A small contrastive image-text model, trained from scratch.
Model: 7.32M parameters, encoder norm batchnorm, encoder activation relu, encoder patch size 4, encoder depths [14], text encoder width 192, text encoder layers 12, text encoder norm layernorm.
Rows from block 9 of the image encoder, named by matrix and row number. Each number is 500 + 40 x the weight over the matrix's rms, rounded and kept within 0 to 999. All counts start at 0. Numbers have three digits each.
# pw: pointwise conv (encoder.blocks.9.pw.weight, 320x320x1x1), inputs 214-319
pw.66:479364504511427440396476456379488483502481504515493487474501509477502505506518497441479546518449508534512311394486483486514534470505481524473506540481524463424495479486502489536484470501535581538459508490536521504521483510520509567450509405468456479489547486526468478475490468448473437529502493522471519485518450508515
pw.67:491533472592527504496440550538553478500484526532567576511484427588514516512454487489528485546519500580545488462469465554482478514446502453472533462516468428521523458529541509559517444500518451506482483595498457469471470477463549443502548488510537530512533509538479522530551469520509488417480507489514519501525591565541
pw.68:485472493507463436531468490484450482430552588484498431483525522468518527592514525521515496494506490535525480441473477487454494484518547561450419508500550481460467514499485503570465607425548479534460442468478409524533534585496507493487478500526512401513529490455463491484486583440437466516532480476426474495484473457455
pw.69:520498553489515475486512503437499519505512528561507546489494416470539507472465497491562490509464511500536485447496503566596532496485478511484492507566466501525539398527455495482473572482515471455509507547484481518516518448442577491497537524562485538441491477466448498430523586492521545556442512522519458503503524468514
pw.70:491531383445422436571468525557504489530441493453548468566479474490448554507459510472494520452493439494409523486504497541452531480496519527499455472488482481465510507464555486422468492535542466444533476521492488572505487556539634459473527537493442455461456508513556480502474506460496515435428526533472480548531467493477
pw.71:422489459502420539446458497497475468496541500481467490452566458582561451590450447452555487507524524466509508531540446522511521472476484482536536513529545467514493546573492455508446466466479491505473551576527483501501503517484460524587500473467504536415459447486550485467529527470550489495462493585585567509542443483509
pw.72:487514547509492532489522495483492546525495510519538490399470454472482562470497513517551474529534526485495506502512555500459581585477457512465474510490463454524520508445406492497480539537506497467480476487505460484542488537510502542454559442433519551601512494474477450508509494426514593457478527416489499523518514515495
pw.73:409571447524470499541506509532426527544451520665537460484469517490486551490446507509507523437547516558541542464469457431529488493547468522524506542556515472520509544497537515458507497487512521442461516536436515419458479453510470555488486492442478509470580446571526547496466479446419481441527521536474435529504424425475
pw.74:513508481485537499473441489522420498450506465466471481486431436571485455483509473448510546545533497460465494514523536506447512488520477480440548507490534506500495502498531452513449504538527478418477470476513469517507557510500418472486520522497575501454524465449523488529540504483526468509463511524429555475545551513467
pw.75:509504503529490573464503507557464482503497553462451476529498532539464436478463536515434417473532529446498505454483422569623535465498549499438451590467538597512478550547537431487596524445485564557421496514469476419531567507505453453528498539502437499540466459600455555550415448481485473433413527530550496479491535531480
pw.76:466463456472533578501455477444460405476530444514490515576526459489577534510474454492501492498458502468500502459585482462505516523524502488471511457564459541475513462502503476498522525472496583465452512496519494467481477459494473526460516492595477443594487474547456496521438463498479514523477512457541491484441488534483
pw.77:427490469483556508473436541473487509636495468487508500443491471516468570568477491520537453463467468374574505499628446554571489449517580447519486619498502491458580441516513500462516496423523560420448598464444455546467466477463447548481522536426405538481515435530433443569526461464515516494447507453574474486421548503550
pw.78:543491560534417523461577504478555506449480519462528451505520448592524477508520442409540488417434516488488471547492513429571453520467468460548500458595494478480516550500482477526457489473476543446469438469519505413473501509502549432505471543465485480454495497579492500527509475542502488471479534462504457463446482466509
pw.79:546434507460535462527437554454509518482515421486481464495528453469519477525491488496533474568507488500514495497506464417458539532474515512471474459487464467580541535488515485519502547455470534483500542519453476537511549499473545559417471465523435456505514481549556484509546496497527505495463536446527454521579507519530
pw.80:508481478445524469521499469539476509534507558456564566456486509512476532481405496520508551487544498589507607537472461456501519492499467479518485455517513486484448475500500440472489487538524462455465480499529517657480492513440545529478552474501471485501488565480461498480480528503552511548480567530488491501486467528477
pw.81:459495547491454500482530515531425439517458609446461451480469506499492434483480430492548528400472485426544469482516530498519475516399439549460517526463510462476541511577440495490500485476505544561475419435426499474531496426447513484511509417508572493424478508430600499512504501481432481554434524522479432437451514478496
pw.82:502432501516514520520476487527549504436510512504527530513530559558506518487466660518453578521429577486511502495536459478542495559498497590457512500493504482471471545494552502491480557519490499465572500506466573558467517496527469461526483463435483509520528499469494580544552517558436520558535542486525458659411555530533
pw.83:510479518486534530497502445538511511452439478546440502468491500497516442528510486547454488464595547603447484495508483477541523537501531485466528491569530557517510531487494537467475470469555493479508444461524523403545568529580466433514485474517436465476522526517432517540462468494366513473461472475596462505513518538524
pw.84:586439534501554522547453454553496523574491486507483491462508518481549519479509488511542536474489503494499520490448503488550501507527474554503485493450530460575434560520552460577538481475411533423449458494508490513572483599482488521532515517415464476472457466518480524565462461542528443544481491584464485469487509447487
pw.85:544509525462470442517477539524457484567535484469523574476494438454440518491516455535505504510473612522482473521478466505506471525540482518535512436450537371522482538427517504502514523510486488450452508445492533466437564507452473532489498486518546548415405559569469541507450541498597508525509457520500472510532474471504
pw.86:582501470498487525480572427483439522422499479459505451478473458504499445518432499457522510475500512467467483502539416466488512412490520479433439503531495469514489526496569524478513478515524535478493440513498486456477494511532597506502501495434467462509463549505588509450553485461430515514459515533437511481484523548465
pw.87:506518485469513511491467523465490484467467479483422441509470574479509487496528469596474519445453448570503520496457518440476540553453519516485495554453466428536469499516456472474440457479489494459561484473443505500465539475449578417467518470472451501491536530449497494430521491470474662425545483473438452476543519636469
pw.88:440522508470502578502409432496469452555496459476520485501480507519505449481552466517513473424474522434500534493513495531594526511501457584463442473468422450456475524491488527522449470543447502455492559512483528467509486502431431509499537524502394528463492520475505557550393469469456491503541516500536521487507447528509
pw.89:468500457544544531496415453504537521475460552515454531554455558506470539502467472472521531484526525570570489497473513480454485483493605468428502470475542427469526511527489489507544513505480462449553499528475483415509466488532537494522390463462477527465507580532446427460578532427532625454515481476463415544446500545459
pw.90:455501460469485531454462486481515486533531426501505501494516494471486547516500448455474540470452474476497494511422520484562557520555494503534506532446473485460461541520507538527471465471484464591537512492491495474538466501521437501488548495516436447486522497478504503482410476473504548455506533512513497452506500393573
pw.91:454504493473478518464494423529439469538501512540465532503499675576493407489444494507547553434612605510423499535432579519517532504474468452533483538489552468506493495448435524556481458556541476523543518473524457488522453499398482489511466524498474495496455481548547484502538524542501469494571516494521457522486487476493
pw.92:490513462529530450518528451516491497502513450466575463532532465580406571524511454420472458536472458514511467495405496449504530493491505469456447477558556465467499482480511454543486457492535487474493461505515497499530510490464607472533441464509480546483438448537524513526462522456516549494518474500494488495511461586481
pw.93:544535515536577560519457465461475540515467465589428536476544506490573556413526441473473446461472516490490457548505576549558516511486486488530457457491558523412466563490473501480486489475487481457523476490523457465432462508533550543466495490465495453527404546492460425504506513490490519442464479477573467538501445456567
pw.94:474530495496532484484519542466521423467463458470460403459565468479457481449477535534504456595459507486436481495500415466475540440479566444417524447482451512530530439451442514511490446519513524444499475460522510524544591595471574526488471459569538468467418427518497416466519458491439550423448452479447518504491479514542
pw.95:550444473474480600529498451538546564436533507492548415546445466444471533467482520451500520472496491482516484550508527480497459534453442561563430518477501524452496536491499485539469428491452507478469437507557447497513466513480561514528475464449466523494475485470439521512494463493528552548493550410564521431475491519516
pw.96:392502546470494453518528458457539454480493450438513482491465457455462521507580514503502589538417510403519477569523511469497534501491498472498533439559504490542501498453465524457448571440551460530471478520472505469465479548468562547472546461559525478554482441516536507517526515475476477462481456456580484478512449485525
pw.97:421473546479528562454487532461456542492525564443530472533459498457466473426487536434468535515511540486526514498495441479425489470501481470502482455540537491530549540460476492477522494468510501521477542504475494493519511411447469477502487518496463462494476523492583458549521416447532478419525512555505470517531439511530
pw.98:450509453577537515568494403487425513454505487532562479474469477570471490473525477458443538479543524534397487496529477429478488535477487509512536477408498429484493496491462445521504488497505509470566436404504576489498508529540470460492513486477529501532523509506550503495454464460466510484537485561515578595485553453475
pw.99:437481530489512528465463445515505471468469471473527529434514459483496502452471492528471495495468480571472512479508487484459501477555410522488481562533511523467501440539491487486495476479543586481500512507498425439445470488497737560532551553495542501474465546468462489482546406473575461510543508512499516522479486454521
pw.100:597490521466443486460491499480438437559464442504518518466497512543451501546529537401548500440502495507499502491509514438505409451480525503502442454470494532485580537510439475502440463579518554502479488513468497530484480490449468560540454465510498437482487458479421447604526477545445457391509447453414547472499523513433
pw.101:498506520510506506520459529476539466502408505540527510552581486408558536482457436428522575477482482517464475506427469490516580558553475495446525445597551455471540527508499490496456484514516539476589563536516460446565439543484564549485539468500474475502459520470460462417483582498520451416509457455425419487505514525538
pw.102:581476436557489483525450575514566483503436497562491425497480490511469502455531496488405497496522515487479466493472476519554544476467580581488503484534450476500493579533514466518459587492477519445423520486477505531472517497441428528534494490482453507527572616551560544467464470425464571502536539504555443554482511542506
pw.103:434507456510454521453524567486435461475584478419503533479545478569414456537537453599422489492534451495511483522472486441447449545511454538487491490467556509465515482481548531491485461479520555596446552494514515528567530452545476580522545480543506514515483469478509469454539412475430509519487528524545595493404526497508
pw.104:411493447463515604524456444479521488503475571528466494515512584514475464435605429512481591433465433496459481484442517482501520466513483528508513493560443539493478466513483461544463464578486501486520519488535477482527492430489472482466554482654493494469450556461452552497476584488539489479508569498487536597536527458573
pw.105:392529478527501438464560531471480490562437569534434441504457493497484483529474487496441456461509499446420493496564429483459510555535460544487524530497506508473521511467415527465498510443478457478503393571482495478488477528611471523515488441486505455550446608509576555457447558508429507455470489533553404484485440481470
pw.106:529501515472483488487485429480492496491463509511479589495535604464585526538448482501460589463476573534498528513590508408516456490504500529472534556489428524485416460448495459566553515552522462579472574518500529566478526490573537489475476472534543453526504457541521540519478525555515430500494497457503486497527571513456
pw.107:486461631481500490542500474493462447571436412482469507558515434438494479472501567524630577510460460512531511493483535442492577439516527530517535603512515542532525563511480555543472549460446461452479452541489519515528545498567507531458546480495508489548536496501513589493450551441457458546460449374476485479501516519520
pw.108:485472523488460504500489575499436525494536481512472477562488453512540506507490494467512480577502552508541486452482477515475550534436442490475472443479514573497484467490461490479435512570467496543464631497425458555504565489540515450460481563486513487490530543490475475530488512557581589552563458481550421451519477470514
pw.109:411460449463530508502467476501590472504496449513522559505479461514513466506499484534377540513547461525456538467506434588461528557461490449598505489455641450488496550500465551496497484473527473513577568478464536511520529516463513541482408526510371548479570600472520476492454485490456504596524493531516537484508542479495
pw.110:541497521559523541552366512479536580504486440485415464524524484536430546471486498479506503481475541481537494487552511521520531513464510603425481461482453469405491593508562494515488526553479490490545462529523518475568487461497490467522462548428491468515465558536429508531481500469499497503479555504546452515487547466510
pw.111:431533575495473480512475520506462543493473499527474470520511542423465483514638505473470440439529478519444511485461496547543387522522545501480511507503421506522529537506514515481499508488494521464472469521539512465504593441529527467450472460505489462562488508503549443521480428488513451495494503477491599425513544468484
pw.112:422472450447548475457487485497471535498482533498524554479470488537503433516529416490549454479495521483525517499479554464516524508484431527497471482516514490471453539535473518536517518482485528457492388450474542461536468459479508435454410500530461486482466519516461410473520456512489446433580510504488479511519488495463
pw.113:449491559519482528510487447442524455500540509541504504412471427533506500478522535494476475566519488530453508477453565482458504550529523516508521485572467544460501520499596496498420563470433449498552470474516433530483494512493501470521478446514462498554582497448507542449491450477528502440597481452465559486472518444463
pw.114:445509539475474473521502540538516549513505504505485458491532517532522505527510496542514526507552554511450451504474548470486438488510494443529543468540510486505515463495506487474505507482457503499463521584500491467504494454442568468522532432464551485496519534451523484466509513508473454544495524497468499424481419515526
pw.115:563497575473475500505525484515451482439485462487549502542453494423495458530489483476472494517492584485446465542464463428473490447533433539485458458485468425476570516478485445542513555478464491542533552511519461565427468543495504532510485503518612491488571511492451542434528497546482483466602522527494536414438517493420
pw.116:555495581542499535504479503533476489461474487500587539421443440580516447472569513440457542511456505433500498470459469507499404438499599476484526458512445512444479539496498458556450458453561532488481582524465488480518492438505497433448488455484514473489472440472486534490522435508444468532455458475542560450518463448450
pw.117:494526408588531490485524502515507477477546483463455498580478518465444514522576482531439562550511463439527490482477502578496503503493532479461489514506471406492524525529493542492490442494525478519523577543515574575543553498501521477496508458541525465509526531482530554404420656526554540536460516487583468568565536570505
pw.118:479462561471497530481471515498483518475478517487481521523514499457512511450497526459500504489486478512472518479477510504542516487484482545436472482569559491487541554480492451510483518501491483473528498495565515508485476547452517504486553523496506488549433554505496491477475472465506475507466425539463461479476492486439
pw.119:467502509504440490502463536533478469512475493445449525480473512520484501515453481467495564535419484496470548472507470515478484481512431488451495474535519473540429500511460552455500483466526554509518475499565518486489491470462352507492491545492582504547433544469441467467544451484533504492494532508467493462506506572530
pw.120:533503481518581566470502435487516492481518487450511500466527490505488463531538433547441444502473484462519499514438516446470492396550468470476511478515569547549499527562493511519570442453496517474496501460472478508656501514448491503482528447451509461541495503440528447468480444454492437510521467535497470466574498493529
pw.121:528504504472451493554440493490539494452444519518466473473504500485464475504524431538548526431434385553442540495516504507493478468483555490533478537560510476490479506509425478541476503555538506450519531508474450424555566474488590493433520510543507500570506470465533446504481495500492480462470526511486522469443578505486
pw.122:441516529489494462513458494474486467446572454491542552455521481446527524510544476480515522560537463507549458531454503556455487498463539526535530503503518498507502420528467530549485444598495464549530524514490563435483612535446552505509519458487497589426556515506460543438499452505379488422534535465523485502453500477537
pw.123:509517489437533512535503471535497484521514477470466433506526498461521505452497488496539542531551570483492508482478514487425467518478509486488509476487464505506466498468427491535499507507451473516519477505473515551558470555485428502498467457519493517541480503492545499516450458434508452422422558460474576481442527516482
pw.124:486477510538486538473481618433432485461437490442491527479417485478537514496514490431524497483514507464485518474492513493556498480566495573506470536508518467493465554633505497427423441513496465545582491502453433454492468469476486491501437504429519542562568474514411489525451468483508479479453530482566557456557417464524